config.toml
model = "audio embedding model"
kernel_size = 7
steps = 7000
batch_size = 256
Rows from block 6, named by matrix and row number. Rows with one number belong to one channel. Each number is 128 + 32 x the weight over its row's rms, rounded and kept within 0 to 255. All counts start at 0. After the name is the row's rms in percent of the matrix's.
# convs0: first width-7 conv (model.blocks.6.convs.0.weight, 144x144x7), inputs 29-57, a 7 kernel for each
# convs1: second width-7 conv (model.blocks.6.convs.1.weight, 144x144x7, transposed), outputs 29-57, a 7 kernel for each
convs0.107 101 [131 109  91 160 144 103 125 175 157 152 162 139 172 193 114 158 113 139 105 160 117 175 125 153 127 107 142  75 136 114 144 118 128 160 148 131 115 141 184 183 174 154 130 117 121 102 172  53  36 155 132 154 142 136 110  79 140 146 119 120 134 105 132  74 139 115 124 105  75 117 155 117 143 145 103 116 103 142 177 137 140 119 127 130  96 126 110  91 141 132 146 117  99 113  67 126 161 205 131 123 127  83 125 112 129  94 104 120 158 119 105  40 118 131 134 158 120 159 111  90 143 154 167 172 207 190 132 176 108 130 148 134 160 159 144 145 127 136 106 100 129 156 204 148 123 119 133 132 142 176 186 115 158 152 125 110  93 165 153 150 121 105 150 129  99 118 107 129 100 120 150 139 168 115 164 129 151 141 127 151 143 118 121 146 149 113 166 108 129 137 101 112 114 137 140 112 101 111 147 142  37  84  68]
convs1.107 098 [120  97 110 147  89 159 125 122 105  64  64 111 170 153 121 145 135 189 145 128  85  97 108 123 101  79  91  65  99 124 170 124  83  89 155  95 133 132 131 145 111 156 115 103 114 113 107  90  90 161 139 179 134 125  65  98 126 162 100 122 133  84 109 130 117 141 125 161 114 132 125 109  85 135  93 179 114 118  74 108 100 124 165 158  81 188 122 143  84 177 125  82 107 133 162 145 199 164 109  96 165  92 108  64  99 116  82 134 170 131 140 174  72  38 131 143 148 130 159 165 102 167  97 149 158 142 154 151 104 111 150 153  87  74 117 155 145 176 122 147  25 128 114 118 142  99 147 142 103 151 115 157 132  74 136 119 170 170 132 125 134 131 130 106 106 108  73  38 161 200 118 126 125 142 177 189 155 101 113 171 153 164 171 163 166 188 137  84  81 153 139  63 105 185 154 159 131 155 153 164 148 117 136]
convs0.108 104 [ 68 113 110 104 107 162 147 130 143 133 126 149 146 156 141  94 107 122 136 158  99 111 124 126 135 117  99 121 137 144  93 147 147 107 112  73 108 143 106 123 112 112 188 255 130 138 100  63 104 136 116 175 181 145 148 125 139 170 168 201 151 128 128 103 145 141 120 135 144 116 115  89 130 161 118 140 160  99  96 149 103 113  81 132 155 174 167 101 102 103 111 136 141 135  91 144 155 140 152 181 109 149 136 145 127 104 101 186 183 152 145  92 158 156  90  83  81  70 146 139  91  91 109  80 159 116 142 153  88 105 119  80 104 194 161 134 145 171 111 135 152 102  90 125  76  84  76 156 126 134 142 136 124 139  85 138 167 109 138 115  78  93 110  89 114 146 176 190 136 163 186 137 174 166 158 177 142 108 159  68 119 131 138 165 140 151 119 113 167  94  68 131 133 166 125 155  48 112 117 128 133 118 121]
convs1.108 116 [156 178  87 142 109 134 114 145  97 113 120 112 133 126 122 114  92 152 115 177 138 125 113  47  81 172 136  94 130  93  96 155 108 141 126 107 134 179 162 192 140 116 175 162 139 119 134 103 139 113 181  99 153  84 123  66 104 118 126 106 121 131 137 208 150 153 145 167 154  88 118 143 120  86 139 104 115 131 130 132 106 126 138 158 137 110  80  79 129  94 137 166 145 154 155 142 114 140 126 121 103  85 143 115 138  89 129 123 124  85 142 106 153 118 107 172 185 172 137 132 156 153  84 107 140 129  78 181  80 113 162 134 142 134 126  87 103  74  67 107  79  91  67 136 110  69 125 120 110  75 129 148 150 141 154 114 113 124 153 175 130 120 115 127 106 145 184 202  89 149  84 149 151 158 121 159 160 132 136 101 151  93 165 155 171 116 122 124 212 142 137 147 175 136 104  98 172  90 124 143 174 146  83]
convs0.109 100 [115 163 173 134 130 137 133 160 121 135 114 117 131 123 102  93 117  90  89  89 140  86 128  94 147 124  99 153 116 112 127 108  80 113 157 124 138 173 161 160 123 112 178 145 149 163 143  66 171  87 190 153 144 121  90 166 165 139 182 201 162 126 119 131 142 128 109  89 153 113 132 153 134 114 126  91  81 125 176 130 151 152 212 202 107 112 153 136 136  99 166 104  82  87 112  60 114 119 119 171 131  66 112 129 142 116  90 117 131 193 187 178 148 134  91 148 135 100  83 169 105 123 148 152 110 151 120 118  75 118  91 158 148  96 121 108 155 144 149 126 143 170 119 102 110  52 126 138 149 107 143 196 152 187 133 161 151 134  74 152 136  46  55 152 186  80 123 166 174 132 134 149 142 105  83 150 138 177 128 157 120 130 132 117 116 103 142 101 140 142 177 151 109 116  57 106 144 142 155  77 168 108 224]
convs1.109 087 [ 93  99 113 103 125 108 131  51  94 104 131 105 102  99 164  43 151 111 107 109 101  73 128 149 146 145 146 114  87 105  24 120 109 128 174 112 131 108 116  94 130 142 134 153 156 104 168 106 160 145  87 182  66 151 157 134 122 119  57  89  76  97 113 132 187 122 144 172 166 106 182 153 125 154  70 108 147 142 124  91 105 132 148 100 154 130 144 138 125 158 156  93 117 146 108 134 167 120 116  69 142 137 126 132 127 146 139 108 110 116  80 102 107 148  90 140 137 166  97 125  80  88 102 145 170 188 116 157 229 144 199 111 104 120 133 101  57  97 118 112 158 125 150 105 110  78 170 139 147  78  88 101  98 116 168 140 123  99  81 184 149  89 127 142  77 145 146 129 112 122  96 140 125  60 109 125 138  76  90 121 131 126 121  88 124 181  93 112 133 126 152  98 101  75 104 107 106  93 114 103 135 169 121]
convs0.110 094 [155 141 146 115 127 104 136 105 112 136 155 139 122 136 135 129 140 140  93 129 123 106 107 108 155 100  96  81 130 135 173 139 161 150 137  72 114 112  98 118 155 112 174 150 216 184 200 148 123 132 123 173 159 152  99  78 128 130 187 126 177 146 159 145 188 173 136 185 120  93 133 156 133 138  91  99 155 120 122 113 107 152 120 161 137 144 150 169 124 138 131  53 102 141 157 143 150 147 147 121 101 107 116 131 106  78  61 157 143 137 129 122 109 149 133 128  74 157 115 117 136 173 132 112 105  77 135 124 126 164 140 173 143 147 180 140 166 197 160 143 154  92 125  73 101  89 151 182 155 144 134 185 209 252 187 150  94 130 122  89  66 105 142 150 103 141 130 107  84  44  93 116 153 171 182 168 123 180 146 105 130 150  94 137 144 214 162 148 122 137  76  76 106 103 131 191 141 102 137  97 144 149 170]
convs1.110 113 [108 102 118 122  43 109 133 161 161 156  76 108  91 131 102  81 146 146 160 165 125 105 115  58 106 129 117 102 140 162 157 169 173 162 177 154 164 121 149 112 155 108 128 103 139 133 134 153 173 150 145  85  80 114 118 105 148 107  94 144  65 126 121 101 152 128 141 119 142 140 153 170 125 137 151 101  75 145 152 104 114 130 118 129 128 144 165 122 143 139 170 153 150 133 205 150 155 157  96 119  93  98 117 131 127 123 105 125 141  89 170 129 165  89 124 140 102 137 127 175 179 166 123 170 174 136 157 121  94  77 122 139 109 166 173 168 127 143 142 149 192 170 141  90 140  49 148  81 132 123 141 128 112 100 206 156  91 150 169 112 125 112  72  71 104 108 118 180 171 206 212 156 143 132 106 220 152 121 114 136 187 109 121 135 124 128 131 168 182 112 148 141 162 130 189 150 145 101 119 105 145 129 167]
convs0.111 098 [123 137 168 138 110 128 145  71 103 104 155 127 166 124 111 119  71 153  94 126 154 140 116 126  98 120 165 113 124  95 124 155 134 121 141  48  81  85  99 100 130 115 129 148 168 160 173 131 236 138 161 161 141 149 172 145 163  87 107 156 114 104 103  84 139 132 124 124 149 102 131 133 112 118  78 135 147 121 156 115 175 142 200 136 135 126 162 134 149 149  94 154 159 128 162 126 109 191 156 104 177 147  85 101 119 120 109 122 128 158 113 115 103  96 140 170  85 126 168 182 145 132 166  99 113 103  82 116  91 143 149  82 156  59  93  94 112 134 125 129  99  75 149 106  78 146 123 118 108  78 186 174 219 166 106 103 103 130  84  84 175  84 127 125 186 171 138 130 124 163 140 175 177 146 114 110 132 146 125 130  81 124 128 128  99 163 132 133 147 131 134 146 114 126  78 149 156 100 114 161 161 115  69]
convs1.111 090 [135  93 169 112 128  78 111 144 154 182 102 190 150 145 132  66 131 129 152 126 113  46  93 123 149 159 129 117 151 121  55  71 132 131  66 106 164  92 130 165 127 157  71  58 102 136 132 136 107 124 120  97  78 118  81 113 112 123 159 153 124  80  88 102 120  89 115 138 153 170 155 169 134 161 192 177 125 108 107  70  41  64 114 111 151 152 111 154 134 183  80  78  94 148 111 114 123 128  76 105  64  87 178 103 140 120 133 151 135 112 127 146 155 109 136  58 146 118 193 107  69 132 118 107 155  79  98 146 135 165 140 127 109 143 161 138 206 187 213 180  84 164 123 160 149 185 108  95 121 122 121 132 117  34 176 166 126 109 135 114 160 110 111 143  77  91  88 130 141 167 121 129 119 139 114 156 101 115 134 128  69 185  57  99  84 130 113 115 120 173 165 157 150 129 138 115 142 134 153 113 105 106 121]
convs0.112 097 [116 122  88 127 144 135 144 113 109  98  85 127 152  98 122  82 108  73  57 116  88 204 150 122  78  99 135 149 104 134 101 112 125 122  83 141 122 112 120 116  93 118 154 139 136 107 160 198 230 175 181 160 120 119 137 134 103 140  69 145 147 196  40 119 103  63 108 178  97 223 149 163 148 142 151 147 109 154 143 111  94 141 170 203 135 130  91 133  80 126 163  80 101  87 125  82 135 106 104 105  59 123 164 102  85 133 140 129 149 161 100 106 136 130  95 128 145 139 129 124 130 115 174 142 180 153 170 117 112 121  99  88 148  33  93 109 100 114 131 129 166 145 136 106 132 104  76 132 180 122 115 155 155 203 181 157 126  78 107 110 123  65 118 125  79  95 122 123 149 131 104 130 139 159 122 160 164 106 116 126 152 142 152 129 115 112 106 191 110  84 145 122 138 104 176 107 167 153 132  73 127 148 117]
convs1.112 093 [120 124 142 159 114 117 120 101 120  67 157 133 133 122  71 139  88 123 161 152 140 133 121 151  89 122 106 133 152 117 136 109 141  86  80  94 189 113 176 126 139 178 126 112 116 145 120 142 145  80  86 103 136 100 132 150 102 164 218 181 140 133 100  78 170 118 145 194 158 130 168 197 152 145 108 112  81 137 167 127 125 148 113  78 148  98 168 158 147 116 108 131 120 100 101 104 142  81 138 154  84 117  76  51 128 147 129 141 128 117 101 115 164  88 158 140  94 136  90 152  82  87  91 121 117 112 143  99 156 135 165 114 205 142 138 132 159 101 126 123 133 168 134  68  82 133  71 168 136 133 176 113 128 114 173 118 122 116 137  83 109  82  93  97  91 104 173 169  95  68  97 144 111  84 114 130 124 204 133 186 110 148  77  73 123  76  75 128  94 117  82 126 135 120 127 113 188 127  96 121 113  82 119]
convs0.113 102 [191 175 132 167 165 150 152 160 133 151 116  77 116 123 107 106 131 139 114 134 112 111  98 149 150 154 162 127 138 149 136 143  90 158 106 118 135 110 145 103 135  59  93 123  77 102 171 192 201 117 153 156 142 139 163 142 198  82  93 124 111  90 121 135 143 117 114  78  93 101 158 152 138 110 126 131 141 141 174 161 124 149 160 166 130 121 147 155 202 143 146 135 118  90  92  75  49  90 142 123 114 172 157 181 112 148 116 120 144 167 152 179 151 138 194 150 112 100 100  79 104 112 135 137 158 175  92 142 162 152 151 144 136 194 165 121  84  72  93 118 165 181 190 140 129 120 109 132 126 141 172 164  91  93 119 152 184 145 173 114 110 115 139 126 131 107 116 119 164 109 107 110  53  88 134 137 116 180 165 126 129 119 128 165 143 138 188 127 126 151 151 104  82  88 128 104 153 128 140 141 112 117 171]
convs1.113 111 [166 161 114  92  91 131  82 151 115 163 184 173 182 223 117 170 103 129 111 171  55 118 118 117 158 130 165 141  63 121 129 108 132 139 145 136 173 161 105 146 116  89 117 142 125 126 147  84 167 104 135  78 101 119 130 194 129  77  92 112 165 166 142 127 115 115  97 161 126 150 109 149 141 146 107  81  92 130  98 112 126 134 116  94  77  98 124 111 114 152 141 124 121 107  50  56  73 107 110 100 105 132 131  90 107 130 146 126 127 115  93  56 162 154 124 133  93 191  37 112 129  99  95  26  55 108 135  82  97 118 147 109 105  93 126 151 174 153 139  88  77 141 109  89  98  81  63 115 159 115 123 106 150 171 101  91 110 146 174 156 113  81  60 101  94  99  82 134  95  49  97 130  96 110 102  90  99 104  93  86 140 104 156 132 160  96 162 144 141 132 131 122 144 131 138 120 144 168 155 128 110 125 112]
convs0.114 106 [120 140 141 154 155 140 125 140 144 178 184 193 142 122  72  78 126 165 157 146 209 148 119 115 109  88  76  48 113 130 131 140 112 109 144 142 152 156 117 175 137 127 136  83  42  71  40 111  58  88 129 125 135 126 116 113 197 199 131 182 135 142 219 142 114 153 119 146 138 169  99 137 114  90 162 147 162  86 109 150 150 149 131 135 161 157 136 145 130 144 111 172 145 142 190 147 142 134 103 106 113 113 133 121 124  93 111 112 192 132  93  98 137  97 131 118 136 150 143 147 135 164  95 141  96  84 148 152 137 130 129 119  97 124 147 132 144 142 135 158 119 110 152 132 107 106 110 193 183 186 134 107 140 104 150 113  49 111 126 127 148 133 134 152 181 156 100 112 131  88 128 130 157 153 168 161 129 114  96  82  80 105 126 136 109 113 111 118 122 134 105 198 204 164 161 223 126 138 143 186 113 173 116]
convs1.114 107 [143 165 186 145 147 141 103  98 120 156  98 173 126 125 137 135  88 112 121 120 134 130 124  93  62  93 135 191  96  90  89 136  93  95  87 177 124  86 118 114 149 162 127 161 102 128  89 135 153 152 134 161 149  98  99 125 100 121 112 181 136 143  96  77 166 135 150  37 125 111 107  83  71 105  83 133  99 218 150 124 117 116 175 151  86 120 111 139  78  62 136 185 120 123 140 114 102  81 109 120  93 121 155 109 137 129 124 180 207 155 205 169  77 118 139 132 108  63  74  47 100  91 114  87  48  98 132 107 144 137 166 163 145 112 148 189 156 137 104 105 152 119 125 111 109  99  98 109 154 182 144  96 158 145 140 113 128  84 100 131 122 109 161 149 175 132 126 131 134 169 150 123 130 128 134 166 158 147 133 146 116 102 139 107 147  92 129 112  85 110 145 131 117 139 130 145 154 138  69  96 104 140 114]